Weights of a small image classifier.
Model: 11.5M parameters, 32-pixel images, arch vit, norm layernorm, activation gelu, moe soft, num experts 4, patch size [4, 4], layers 6.
Rows from block 2 of a small image classifier, named by matrix and row number. Rows with one number belong to one neuron. Each number is 50 + 12 x the weight over its row's rms, rounded and kept within 0 to 99. All counts start at 0.
After each neuron's rows are labels from the 100 images, of 14848, where the neuron reaches its highest value: "top examples" is what is common among them. Only what is clearly more common there than usual is listed. The data: coloured fractals of 300 iterated function systems on busy backdrops. In brackets: how many of the 100, against the usual share in percent.
# fc1: MLP up (model.blocks.2.mlp.fc1.weight, 1536x384), inputs 86-128
# fc2: MLP down (model.blocks.2.mlp.fc2.weight, 384x1536, transposed), outputs 86-128

fc1.427:42 40 53 40 47 49 32 61 55 55 38 18 43 62 51 67 34 65 45 43 51 45 62 55 51 37 46 54 21 29 35 44 54 46 33 53 39 58 36 39 51 57 58
fc2.427:72 47 47 51 59 46 29 64 66 58 46 21 53 64 54 39 46 26 76 36 52 45 60 72 29 49 48 44 61 48 57 54 43 41 60 74 48 81 69 57 19 63 67
top examples: blue (65 vs 8.3); grey (35 vs 8.5)

fc1.196:58 50 40 59 67 59 61 67 50 65 50 60 49 50 58 43 38 39 61 54 55 47 58 46 31 65 56 51 44 55 38 60 50 43 50 36 41 53 39 54 49 70 49
fc2.196:41 54 62 43 50 40 49 38 50 35 47 42 36 40 55 56 64 46 60 47 43 54 43 62 46 45 50 48 36 70 45 50 59 30 32 50 61 81 50 58 53 64 65
top examples: orange (91 vs 8.4)

fc1.111:49 37 33 69 42 44 66 47 36 51 67 35 66 56 75 33 45 57 34 54 50 54 44 54 57 50 52 28 39 45 57 36 47 70 38 44 39 53 46 47 51 55 40
fc2.111:37 45 44 53 42 48 47 64 60 45 39 37 27 41 36 44 44 48 65 39 41 55 62 69 55 70 46 54 47 37 43 54 43 55 63 55 62 59 61 61 26 44 51
top examples: teal (100 vs 8.3)

fc1.176:70 54 50 43 37 48 47 46 54 52 50 32 50 61 47 29 65 25 48 36 48 28 48 30 51 58 34 24 44 45 43 47 48 65 38 34 50 30 62 65 34 40 49
fc2.176:78 48 58 66 58 58 30 47 38 53 66 38 51 41 61 70 56 58 47 47 50 70 52 44 35 35 49 53 44 59 46 44 53 46 42 54 56 54 35 59 58 46 62
top examples: purple (100 vs 8.3)

fc1.502:28 41 39 32 36 38 41 51 41 54 55 25 43 60 45 46 44 61 47 70 61 55 59 35 66 51 49 54 61 51 68 46 55 60 45 54 60 54 51 47 67 44 63
fc2.502:46 50 56 34 18 37 44 57 37 61 55 70 52 47 40 58 49 44 52 65 25 43 33 54 47 51 53 44 43 58 48 54 38 35 39 47 29 49 62 42 56 41 55
top examples: red (91 vs 8.3)

fc1.343:49 52 70 59 42 49 36 59 59 57 44 38 40 36 53 47 37 29 35 74 52 43 53 47 50 33 37 35 59 65 48 67 38 61 35 42 66 63 44 73 69 22 50
fc2.343:63 57 41 54 57 38 65 66 37 31 65 54 58 66 42 44 42 71 72 48 53 47 38 69 50 52 40 56 49 39 62 40 41 46 43 36 37 47 43 24 37 44 83
top examples: white (56 vs 8.4); teal (37 vs 8.3)

fc1.266:35 50 67 56 51 56 46 34 62 52 42 30 56 46 64 53 38 50 60 61 50 54 46 57 48 55 55 58 33 53 41 40 37 51 61 51 49 54 36 42 37 42 74
fc2.266:68 24 50 52 46 69 57 55 35 39 44 27 49 64 47 34 45 55 47 52 57 47 62 46 54 73 59 57 68 50 49 54 67 43 50 54 73 61 55 34 39 54 54
top examples: grey (32 vs 8.5)

fc1.518:56 47 58 73 47 29 39 55 49 37 74 56 47 36 76 44 54 63 47 45 58 49 62 83 40 48 48 62 29 33 50 78 41 34 59 54 64 46 29 52 76 62 42
fc2.518:59 34 49 41 41 55 40 68 62 39 49 44 41 72 48 59 45 56 35 69 44 42 58 42 31 42 65 30 48 55 37 65 43 55 66 53 55 79 54 62 47 60 40
top examples: orange (61 vs 8.4); pink (38 vs 8.2)

fc1.277:28 41 46 44 50 62 46 48 57 62 40 20 50 64 61 47 47 67 46 48 44 43 50 52 46 63 49 61 33 42 45 50 54 31 59 55 41 55 52 42 48 50 56
fc2.277:56 56 55 50 55 43 32 46 49 41 25 41 51 54 61 44 41 34 73 56 70 42 59 67 48 31 53 51 73 47 60 42 48 44 53 38 43 62 41 54 55 70 47
top examples: blue (100 vs 8.3); sparse (64 vs 29.8)

fc1.630:59 43 64 48 32 52 59 28 52 71 48 44 30 47 65 54 44 49 34 41 58 61 69 36 53 59 62 62 53 51 52 40 44 54 27 53 56 33 46 70 47 52 64
fc2.630:35 54 59 55 44 59 54 55 61 54 42 44 64 58 47 37 49 55 41 65 34 42 66 50 40 76 41 35 57 38 45 62 51 28 33 35 18 45 47 52 55 59 54
top examples: yellow (99 vs 8.2)

fc1.540:57 58 55 50 57 46 65 33 60 69 24 63 41 62 56 25 59 52 45 24 51 49 52 53 20 42 45 59 33 67 48 45 57 67 46 45 59 59 37 40 28 59 39
fc2.540:64 50 16 62 60 39 53 19 56 54 47 62 33 55 51 28 37 61 50 32 60 54 45 75 24 38 53 50 46 58 36 49 27 51 58 35 44 43 55 49 43 54 41
top examples: white (87 vs 8.4); dense (27 vs 7.5)

fc1.45:57 53 63 58 60 37 35 41 71 52 22 40 59 62 35 54 40 40 44 50 41 29 46 57 28 52 48 49 64 61 64 59 42 56 38 33 54 42 58 44 36 41 35
fc2.45:46 47 39 51 42 52 69 72 22 46 43 64 52 51 47 45 50 62 39 53 70 47 37 56 65 67 55 59 38 40 65 44 36 59 51 42 60 33 43 51 47 37 65
top examples: brown (100 vs 8.3)

fc1.621:47 30 71 42 61 48 44 42 38 63 70 59 60 56 58 55 59 37 63 56 28 32 35 41 68 72 58 36 51 32 46 36 55 52 32 57 61 56 51 46 61 30 93
fc2.621:44 53 51 46 61 60 40 24 52 51 44 57 45 63 60 50 39 66 39 47 55 66 73 43 58 47 39 54 69 51 42 51 51 49 59 49 55 68 37 72 24 75 27
top examples: purple (64 vs 8.3)

fc1.587:40 41 51 76 47 50 63 47 61 60 44 66 35 29 52 51 53 53 52 23 55 36 48 37 43 59 54 50 64 55 30 38 50 47 23 53 57 57 72 40 32 54 61
fc2.587:64 56 48 47 53 19 60 54 46 54 52 47 39 25 43 35 50 60 52 53 46 59 60 51 54 67 50 35 43 47 31 48 50 79 58 38 42 70 43 48 59 42 54
top examples: sparse (64 vs 29.8); pink (55 vs 8.2); yellow (41 vs 8.2)

fc1.488:57 46 55 54 41 55 46 43 79 70 34 42 50 25 32 39 56 47 49 48 63 77 58 54 27 51 41 61 30 64 64 58 48 64 44 36 61 36 34 48 53 49 59
fc2.488:48 56 47 57 46 42 55 48 47 57 41 36 36 57 48 31 39 66 51 65 47 61 50 64 44 54 45 24 60 56 45 40 48 37 56 35 42 51 57 49 56 49 18
top examples: sparse (63 vs 29.8); purple (46 vs 8.3)

fc1.345:73 44 65 58 63 70 52 36 72 62 52 49 52 29 48 61 45 45 44 17 71 54 47 38 64 63 70 68 38 47 50 45 41 51 61 67 56 36 50 68 40 50 63
fc2.345:38 49 64 41 38 50 35 37 77 54 46 59 30 47 73 42 60 49 50 41 48 69 51 38 39 59 44 41 56 63 54 66 55 35 45 40 44 42 40 56 47 58 31
top examples: yellow (100 vs 8.2)

fc1.746:40 48 66 47 63 49 55 44 47 65 29 40 62 47 58 54 44 38 60 49 59 61 50 46 44 53 52 22 69 60 64 52 41 42 35 37 44 71 29 39 66 52 68
fc2.746:66 56 36 51 43 52 49 53 54 26 52 62 57 58 57 46 32 54 35 54 58 74 49 65 52 58 38 67 57 48 49 59 47 57 56 50 34 39 52 48 36 38 47
top examples: red (93 vs 8.3)

fc1.755:32 53 59 62 43 43 34 38 56 50 86 35 56 69 73 38 65 60 42 46 51 46 65 51 56 61 56 35 36 34 54 49 70 40 38 48 47 55 39 44 54 54 55
fc2.755:59 52 48 40 54 57 62 46 49 54 27 60 35 55 46 61 32 48 51 51 52 60 39 35 73 65 49 57 58 52 62 59 36 62 72 61 52 65 32 60 55 66 38
top examples: red (35 vs 8.3); orange (35 vs 8.4)

fc1.264:47 58 58 59 36 64 38 23 51 48 46 55 48 58 41 47 53 69 49 53 42 67 50 23 33 57 51 43 46 35 40 66 74 41 40 55 64 54 62 66 40 64 71
fc2.264:48 46 54 40 33 31 58 53 66 38 21 53 46 47 54 36 43 67 46 50 38 49 70 50 65 73 57 47 53 42 42 40 22 57 56 33 37 59 55 54 61 60 50
top examples: sparse (60 vs 29.8); orange (50 vs 8.4); black (38 vs 8.5)

fc1.246:54 44 74 59 48 51 57 39 67 58 34 78 60 53 52 47 47 50 49 56 50 49 60 49 55 49 63 57 53 34 63 59 51 43 50 50 61 53 58 41 57 58 55
fc2.246:62 50 44 53 48 40 65 44 30 61 65 61 49 49 54 44 28 50 55 57 56 60 51 62 50 40 61 64 60 54 50 23 39 71 36 19 39 40 63 39 67 43 63
top examples: grey (100 vs 8.5)

fc1.586:58 53 65 67 58 44 51 18 54 56 48 74 51 46 34 35 50 61 48 29 55 61 59 45 42 35 40 40 46 54 51 45 39 56 54 59 52 54 45 32 36 50 52
fc2.586:55 48 44 71 49 43 39 29 49 32 32 69 54 59 57 55 45 75 43 49 60 59 52 58 44 49 59 57 61 63 49 46 46 61 36 40 27 40 33 65 65 59 47
top examples: white (95 vs 8.4)

fc1.77:48 44 55 70 37 52 72 42 81 46 45 43 55 49 78 41 59 53 35 52 39 47 43 45 50 60 57 71 26 51 64 53 56 47 57 50 64 69 64 34 46 51 34
fc2.77:51 51 45 49 53 39 45 43 56 55 33 66 26 41 45 47 38 65 55 38 37 40 51 71 35 40 34 34 45 44 31 40 37 56 45 27 46 49 49 40 60 51 56
top examples: teal (48 vs 8.3); white (26 vs 8.4); black (25 vs 8.5)

fc1.178:47 53 41 39 41 67 26 48 62 32 43 53 27 65 55 62 43 54 62 64 38 43 52 61 55 45 31 45 52 79 59 62 46 62 42 55 36 60 49 52 56 65 50
fc2.178:72 49 41 55 74 39 65 48 34 42 46 47 57 68 29 54 60 53 71 59 47 39 36 77 51 49 52 60 40 43 48 53 32 50 43 44 59 47 41 54 56 49 48
top examples: grey (39 vs 8.5); black (36 vs 8.5)

fc1.438:42 29 48 68 28 46 60 37 46 46 55 22 43 39 65 70 24 43 31 59 88 45 55 45 39 45 58 53 52 34 55 64 61 45 50 54 36 35 57 31 44 52 62
fc2.438:64 34 26 56 57 42 44 52 29 26 22 49 77 80 45 37 46 45 64 54 60 59 38 64 67 77 58 43 58 49 39 45 54 68 52 39 50 41 53 46 53 42 57
top examples: white (38 vs 8.4); brown (33 vs 8.3); grey (28 vs 8.5)

fc1.589:44 50 39 67 72 47 39 59 52 53 58 48 47 58 48 43 52 53 42 62 54 28 38 43 39 44 40 33 39 40 47 44 35 66 72 65 32 59 51 41 36 49 44
fc2.589:51 29 74 60 51 42 26 69 84 53 65 34 50 44 49 34 34 45 80 57 45 46 59 58 56 58 56 37 56 39 65 43 53 44 42 62 39 73 42 48 32 35 84
top examples: green (52 vs 8.3); grey (40 vs 8.5)

fc1.87:54 43 42 53 59 63 47 57 52 39 54 58 22 52 58 56 46 52 39 55 38 46 63 58 59 42 47 57 34 65 45 56 46 45 38 71 44 37 37 44 68 62 54
fc2.87:60 45 33 71 58 40 54 63 45 46 56 69 50 54 41 56 40 64 67 55 44 56 25 72 51 39 38 50 35 43 60 52 35 47 56 44 29 67 36 58 34 53 59
top examples: black (76 vs 8.5)

fc1.726:52 42 77 61 46 29 40 53 46 73 40 53 48 71 45 65 59 61 56 38 50 57 57 53 39 26 63 49 53 49 52 41 69 42 30 38 46 61 52 52 55 61 73
fc2.726:61 68 56 52 53 68 61 39 55 43 50 53 56 54 59 58 52 67 31 71 53 47 45 69 66 44 36 66 24 54 62 61 48 53 61 37 72 48 50 32 64 44 60
top examples: red (61 vs 8.3)

fc1.147:51 42 69 50 36 57 44 33 58 61 36 23 66 44 66 63 32 63 59 60 52 53 42 34 50 68 42 40 41 54 56 41 47 47 52 60 66 35 39 59 44 52 35
fc2.147:31 56 40 53 45 52 56 59 48 48 43 65 40 56 60 40 49 62 50 48 59 57 51 59 42 45 44 63 58 36 31 49 30 54 68 34 53 44 48 43 59 55 47
top examples: pink (74 vs 8.2)

fc1.91:49 51 77 74 34 68 51 55 25 66 46 48 56 38 49 62 32 70 58 41 58 53 37 44 59 50 49 56 61 57 42 37 32 41 61 60 45 32 37 59 37 77 47
fc2.91:38 37 49 49 63 60 37 45 86 47 45 45 50 62 37 30 68 49 40 49 56 76 53 39 71 59 65 51 45 52 52 57 76 46 48 60 59 54 61 51 43 50 42
top examples: blue (62 vs 8.3)

fc1.185:47 64 52 67 54 54 55 46 42 65 52 65 47 46 45 49 45 32 51 42 43 57 48 54 64 43 48 36 57 51 43 63 41 38 52 82 52 55 51 58 45 63 49
fc2.185:54 46 60 58 48 57 42 43 62 51 56 51 37 39 70 34 55 64 59 51 48 55 68 41 45 58 50 41 47 70 72 54 59 57 67 58 59 64 61 73 39 59 33
top examples: purple (100 vs 8.3)

fc1.389:70 41 51 58 40 60 44 40 52 44 43 43 60 65 41 50 39 61 38 51 31 42 61 47 64 43 59 37 44 52 50 40 71 60 53 64 52 35 44 49 69 42 60
fc2.389:52 37 64 51 50 36 59 56 54 54 81 61 43 40 64 48 27 23 60 48 40 55 58 64 47 42 73 44 67 23 47 35 32 44 58 50 37 59 47 39 49 64 75
top examples: grey (100 vs 8.5)

fc1.82:51 34 57 69 51 37 36 52 50 48 55 31 40 60 51 60 37 45 63 43 44 50 63 69 40 39 44 58 42 33 51 48 42 70 41 48 54 45 60 36 56 33 55
fc2.82:54 32 78 35 52 39 45 69 48 52 50 42 57 37 51 31 55 59 42 45 46 40 53 46 61 55 56 45 59 44 65 38 48 51 49 45 60 67 43 58 20 49 60
top examples: brown (94 vs 8.3)

fc1.477:37 28 48 56 44 38 30 55 48 37 51 23 42 42 53 46 48 54 50 65 67 48 65 27 53 57 51 57 65 43 51 46 55 64 37 38 34 50 38 64 44 42 47
fc2.477:42 28 47 55 18 49 84 58 22 60 55 48 51 53 51 60 55 46 38 70 48 39 43 43 55 56 50 31 46 35 68 59 47 56 54 45 61 52 49 63 48 50 49
top examples: yellow (80 vs 8.2)

fc1.525:52 22 41 65 38 31 46 44 32 50 57 43 30 55 54 33 59 35 33 55 45 36 56 48 54 46 53 44 57 50 44 50 59 72 16 28 46 52 45 66 46 46 37
fc2.525:52 33 58 56 52 44 50 45 26 33 56 29 57 58 44 65 39 57 68 45 70 73 69 43 33 41 40 47 63 33 42 47 26 22 59 57 46 58 48 47 30 52 56
top examples: yellow (50 vs 8.2); red (30 vs 8.3)

fc1.171:60 36 50 37 23 61 63 39 67 51 63 57 32 42 65 58 57 49 46 59 47 49 58 65 62 55 51 63 26 72 58 52 49 36 57 50 40 39 52 65 35 52 55
fc2.171:39 49 60 44 55 46 53 48 59 52 51 48 51 55 55 51 65 61 70 66 31 55 66 46 38 74 44 35 51 54 57 40 34 49 35 31 33 50 47 57 69 52 61
top examples: purple (69 vs 8.3)

fc1.556:54 57 50 57 34 52 41 39 46 45 48 50 60 64 38 38 38 68 40 49 49 38 57 60 62 43 72 36 42 51 39 51 61 67 46 49 61 51 40 28 45 52 50
fc2.556:61 36 58 40 53 35 61 40 56 47 77 39 54 49 50 54 30 37 74 41 36 61 72 70 48 44 71 54 61 34 53 35 26 46 43 54 41 67 59 50 61 66 67
top examples: grey (100 vs 8.5)

fc1.306:50 42 56 56 57 58 60 54 53 53 25 59 61 48 53 29 35 58 40 63 60 59 56 44 52 52 55 36 45 46 45 53 30 52 48 57 50 47 57 57 63 42 39
fc2.306:59 45 40 50 43 37 64 41 27 48 68 68 43 58 47 59 31 46 57 76 55 63 61 63 50 52 62 63 63 55 47 45 42 58 38 21 35 51 56 32 52 37 54
top examples: white (97 vs 8.4)

fc1.362:37 49 32 43 36 62 43 55 50 58 47 36 55 37 64 59 52 69 61 47 71 66 44 48 44 54 45 57 53 50 51 52 52 40 52 40 59 41 45 56 51 41 72
fc2.362:41 33 36 73 22 49 40 70 54 43 33 60 54 67 48 37 44 60 66 61 61 37 61 55 45 61 42 54 58 53 33 65 36 65 49 48 30 58 53 52 56 27 41
top examples: blue (100 vs 8.3)

fc1.745:39 56 48 53 45 52 66 33 75 56 53 53 40 32 54 38 31 57 58 36 54 51 52 28 48 67 44 51 64 46 60 47 42 61 43 44 69 46 44 70 51 38 57
fc2.745:50 36 49 52 17 52 52 70 56 42 46 64 44 51 53 50 46 67 50 68 59 55 55 40 47 67 50 35 54 26 44 34 63 50 54 63 41 31 59 66 36 51 51
top examples: yellow (90 vs 8.2)

fc1.465:47 53 42 70 72 52 49 50 65 44 56 78 67 52 41 60 52 48 57 62 42 58 55 51 32 61 71 54 45 56 31 61 59 54 44 42 53 60 49 56 62 53 45
fc2.465:59 51 40 64 47 46 62 66 43 49 34 57 30 38 38 38 46 66 49 49 38 51 58 67 47 59 46 60 15 49 45 47 48 57 52 31 53 44 49 52 58 76 46
top examples: orange (100 vs 8.4)

fc1.481:39 46 42 52 50 33 31 47 36 54 59 57 48 61 61 38 55 35 66 41 43 40 47 50 41 34 61 47 71 48 36 42 49 44 30 41 57 41 66 29 49 49 51
fc2.481:71 43 44 40 49 46 73 42 38 48 61 34 36 46 32 54 43 69 36 39 47 40 48 49 67 33 44 70 39 58 52 47 56 66 51 54 36 72 57 56 52 52 74
top examples: teal (36 vs 8.3)

fc1.130:51 49 72 51 47 44 53 48 59 52 37 47 47 38 48 32 34 38 53 15 43 38 46 56 31 67 24 45 45 49 38 39 56 65 46 58 70 33 58 55 49 29 40
fc2.130:68 52 41 53 53 41 32 56 46 49 56 47 37 46 54 31 44 72 53 35 61 70 38 45 41 58 44 43 50 57 50 39 42 58 49 55 39 39 41 45 31 41 66
top examples: yellow (69 vs 8.2); brown (26 vs 8.3)

fc1.504:59 40 49 31 51 46 60 30 69 62 35 61 46 51 44 36 73 45 48 34 67 47 58 36 29 50 43 68 32 77 62 47 51 66 63 44 65 51 51 50 30 38 51
fc2.504:90 42 31 66 55 43 31 40 48 50 43 54 44 67 64 29 56 60 50 35 76 70 46 54 43 37 48 51 56 63 28 40 46 46 48 45 60 49 38 43 54 52 42
top examples: white (83 vs 8.4); dense (28 vs 7.5)

fc1.507:62 63 44 61 61 55 50 34 45 56 70 55 37 49 63 39 58 49 61 51 50 57 47 59 45 42 19 51 21 52 52 56 57 44 53 43 42 38 17 70 74 70 58
fc2.507:60 35 56 28 22 66 44 61 59 30 45 41 47 60 53 62 48 59 51 70 42 60 59 25 25 61 69 40 59 69 45 56 57 43 69 53 66 75 39 38 44 60 40
top examples: red (46 vs 8.3); orange (26 vs 8.4)

fc1.609:29 48 70 52 36 50 61 59 61 73 53 40 31 53 42 61 33 65 54 48 61 59 44 23 41 48 77 71 66 71 54 47 59 58 62 56 63 39 69 52 49 50 58
fc2.609:85 55 49 43 60 59 40 41 57 51 52 57 35 56 53 38 53 49 48 40 38 45 49 54 62 38 34 28 29 34 45 44 61 51 56 49 55 42 54 34 50 56 38
top examples: red (41 vs 8.3); green (40 vs 8.3)

fc1.479:41 58 43 54 61 64 44 50 52 45 65 60 44 69 55 42 41 50 50 52 26 52 38 52 46 44 55 39 44 56 44 54 63 45 65 59 49 37 51 57 60 73 44
fc2.479:40 39 45 56 47 61 33 53 69 52 50 63 34 52 38 44 55 57 52 50 24 75 43 54 46 46 56 44 36 57 48 58 54 43 43 39 45 50 37 69 47 69 48
top examples: orange (100 vs 8.4); sparse (76 vs 29.8)

fc1.218:59 53 62 73 64 63 71 54 49 67 47 73 48 37 52 41 42 54 49 27 57 40 45 47 45 66 60 51 57 53 36 68 46 56 56 49 40 48 49 53 40 50 65
fc2.218:70 53 52 51 41 29 58 46 59 59 52 47 28 37 58 43 52 66 54 41 44 59 62 56 53 53 59 36 34 58 49 52 38 67 54 33 49 70 62 52 51 56 57
top examples: pink (74 vs 8.2); orange (26 vs 8.4)

fc1.100:38 32 51 34 58 52 54 58 34 70 47 53 60 78 49 63 64 48 52 63 39 35 68 61 74 58 70 46 44 64 56 45 61 61 36 54 40 48 39 54 45 42 55
fc2.100:51 46 40 72 66 38 41 57 41 45 61 30 47 39 63 52 43 33 70 38 64 73 47 75 43 48 53 53 68 39 41 33 45 46 40 52 43 51 39 25 37 64 77
top examples: blue (40 vs 8.3); teal (33 vs 8.3)

fc1.156:41 57 39 59 40 50 65 57 26 69 50 45 37 51 53 37 43 49 46 43 79 51 74 65 50 60 41 45 61 64 45 60 29 44 65 80 70 30 39 54 64 48 46
fc2.156:57 45 55 59 21 40 38 72 78 39 45 43 64 60 51 45 56 45 49 74 41 47 57 36 31 64 42 40 34 27 33 60 46 42 50 39 64 61 62 60 41 37 41
top examples: pink (99 vs 8.2)

fc1.682:47 33 54 44 40 66 77 43 42 45 54 44 68 53 48 40 50 41 42 56 22 65 45 44 64 65 51 54 21 51 73 52 74 44 57 43 35 44 50 29 53 52 39
fc2.682:27 47 47 46 56 33 32 68 61 66 50 52 53 42 59 62 68 42 50 53 42 59 53 44 62 46 28 41 46 31 55 68 59 46 54 37 48 60 46 44 69 62 51
top examples: teal (92 vs 8.3)

fc1.239:41 50 47 50 46 50 68 36 43 71 47 48 42 26 57 45 19 41 59 42 53 57 54 69 36 70 42 36 81 57 48 55 28 49 40 48 49 44 44 70 42 36 41
fc2.239:57 41 49 45 23 45 39 63 56 47 62 40 42 48 50 54 62 60 66 56 38 54 60 47 36 62 45 41 43 51 34 55 49 43 63 43 38 60 59 55 33 25 45
top examples: pink (100 vs 8.2)

fc1.215:57 34 54 58 47 41 65 40 59 43 68 44 41 44 58 43 51 44 41 64 59 58 45 59 52 66 59 68 27 49 38 41 46 45 54 41 56 49 42 72 35 53 63
fc2.215:37 53 50 62 53 47 76 59 64 57 37 39 39 47 69 53 42 66 39 63 43 33 55 49 47 74 43 45 55 49 48 48 37 44 40 47 50 57 63 55 61 54 50
top examples: black (99 vs 8.5)

fc1.399:58 41 60 22 63 31 44 36 53 67 54 28 44 37 65 42 40 49 22 37 37 54 58 50 35 46 42 54 44 77 45 52 42 57 49 39 63 58 26 60 46 42 47
fc2.399:49 45 40 64 45 58 37 35 60 47 29 65 58 65 50 33 60 47 82 43 68 51 33 56 62 51 43 56 68 64 53 61 52 49 46 40 60 48 38 63 46 41 34
top examples: white (74 vs 8.4)

fc1.763:54 54 61 51 36 44 31 39 55 68 54 40 44 37 56 38 39 69 34 35 68 63 51 47 58 71 49 70 39 40 48 47 56 56 29 56 43 38 39 47 57 81 73
fc2.763:44 36 38 45 39 48 80 52 58 42 60 60 53 40 58 61 64 38 48 61 42 43 42 48 43 67 41 36 70 47 52 48 42 58 59 46 47 62 50 55 64 55 34
top examples: sparse (69 vs 29.8); white (50 vs 8.4); pink (48 vs 8.2)

fc1.347:41 44 41 52 65 56 59 48 58 39 28 33 18 68 54 68 44 53 60 43 44 42 69 70 56 20 66 40 46 61 53 64 34 48 58 48 53 48 58 50 60 47 41
fc2.347:77 65 48 48 67 41 44 46 37 47 57 62 54 74 36 46 62 54 81 38 48 54 38 65 34 68 43 70 36 55 52 43 26 52 34 40 60 43 53 56 39 54 44
top examples: blue (45 vs 8.3)

fc1.271:50 32 61 64 61 56 66 54 36 40 37 59 30 61 59 52 37 41 38 48 40 39 54 61 35 41 40 64 62 25 57 58 53 55 60 74 67 39 56 41 56 46 28
fc2.271:63 57 60 59 41 44 20 49 43 44 41 53 64 53 46 44 57 59 63 66 46 55 51 67 46 62 59 43 67 68 58 40 59 43 43 40 36 51 44 53 48 37 48
top examples: blue (76 vs 8.3)

fc1.275:75 48 67 34 44 51 53 37 44 65 45 55 43 53 49 51 60 45 43 57 67 52 60 44 20 49 31 62 38 78 55 50 46 60 40 52 45 54 46 49 30 35 59
fc2.275:64 44 34 59 68 41 55 30 32 38 52 45 49 51 50 43 63 64 62 39 56 59 33 56 39 41 49 51 53 59 31 37 46 60 46 46 62 40 52 65 61 51 41
top examples: purple (44 vs 8.3); dense (28 vs 7.5)

fc1.452:50 46 66 64 36 48 31 47 60 52 25 67 44 63 64 59 48 27 48 53 50 37 57 81 60 38 55 24 52 76 57 52 41 59 30 40 53 57 35 56 58 55 53
fc2.452:57 50 41 54 63 46 64 55 31 44 57 55 60 35 49 50 33 48 67 64 62 69 56 59 60 50 50 75 75 36 55 31 41 49 34 49 55 54 45 41 35 49 54
top examples: green (49 vs 8.3); teal (48 vs 8.3)

fc1.122:62 54 48 74 39 41 41 39 51 59 41 30 38 49 60 58 43 55 33 57 82 44 66 64 50 49 57 63 59 56 34 60 33 42 48 64 46 49 52 39 74 43 34
fc2.122:54 40 51 61 33 56 57 69 65 44 46 50 58 70 54 61 52 60 57 59 51 33 53 49 47 47 57 42 47 41 40 55 37 66 45 45 62 59 54 53 47 48 42
top examples: pink (81 vs 8.2)

fc1.303:64 45 55 31 62 49 54 35 36 62 44 38 33 57 42 34 43 57 44 66 54 54 65 68 62 78 53 49 29 46 27 61 63 65 76 36 49 63 34 49 58 33 53
fc2.303:53 49 63 63 54 45 32 42 38 27 42 35 69 62 75 49 53 46 71 36 60 55 42 64 35 55 53 57 64 65 62 71 68 39 16 43 38 40 43 37 53 60 42
top examples: teal (100 vs 8.3)

fc1.107:62 48 40 34 51 52 54 48 56 64 46 31 63 36 53 50 43 55 72 60 66 80 53 55 53 54 41 43 58 59 62 55 40 64 32 47 61 45 43 59 41 30 68
fc2.107:37 24 51 65 31 50 53 58 45 39 23 55 50 68 51 38 31 59 51 46 53 39 61 56 47 64 38 58 60 42 39 75 44 69 65 47 51 54 63 36 58 50 54
top examples: purple (85 vs 8.3)

fc1.731:31 31 38 46 46 37 34 47 56 48 72 71 66 56 41 39 34 64 37 31 61 57 48 69 22 30 35 59 65 54 51 40 29 35 71 62 51 50 33 46 40 52 66
fc2.731:70 49 45 56 59 44 52 51 40 61 24 39 48 54 54 33 69 60 38 51 41 65 47 51 51 69 67 27 30 58 63 72 79 54 43 65 46 55 55 60 53 57 33
top examples: grey (36 vs 8.5); brown (28 vs 8.3)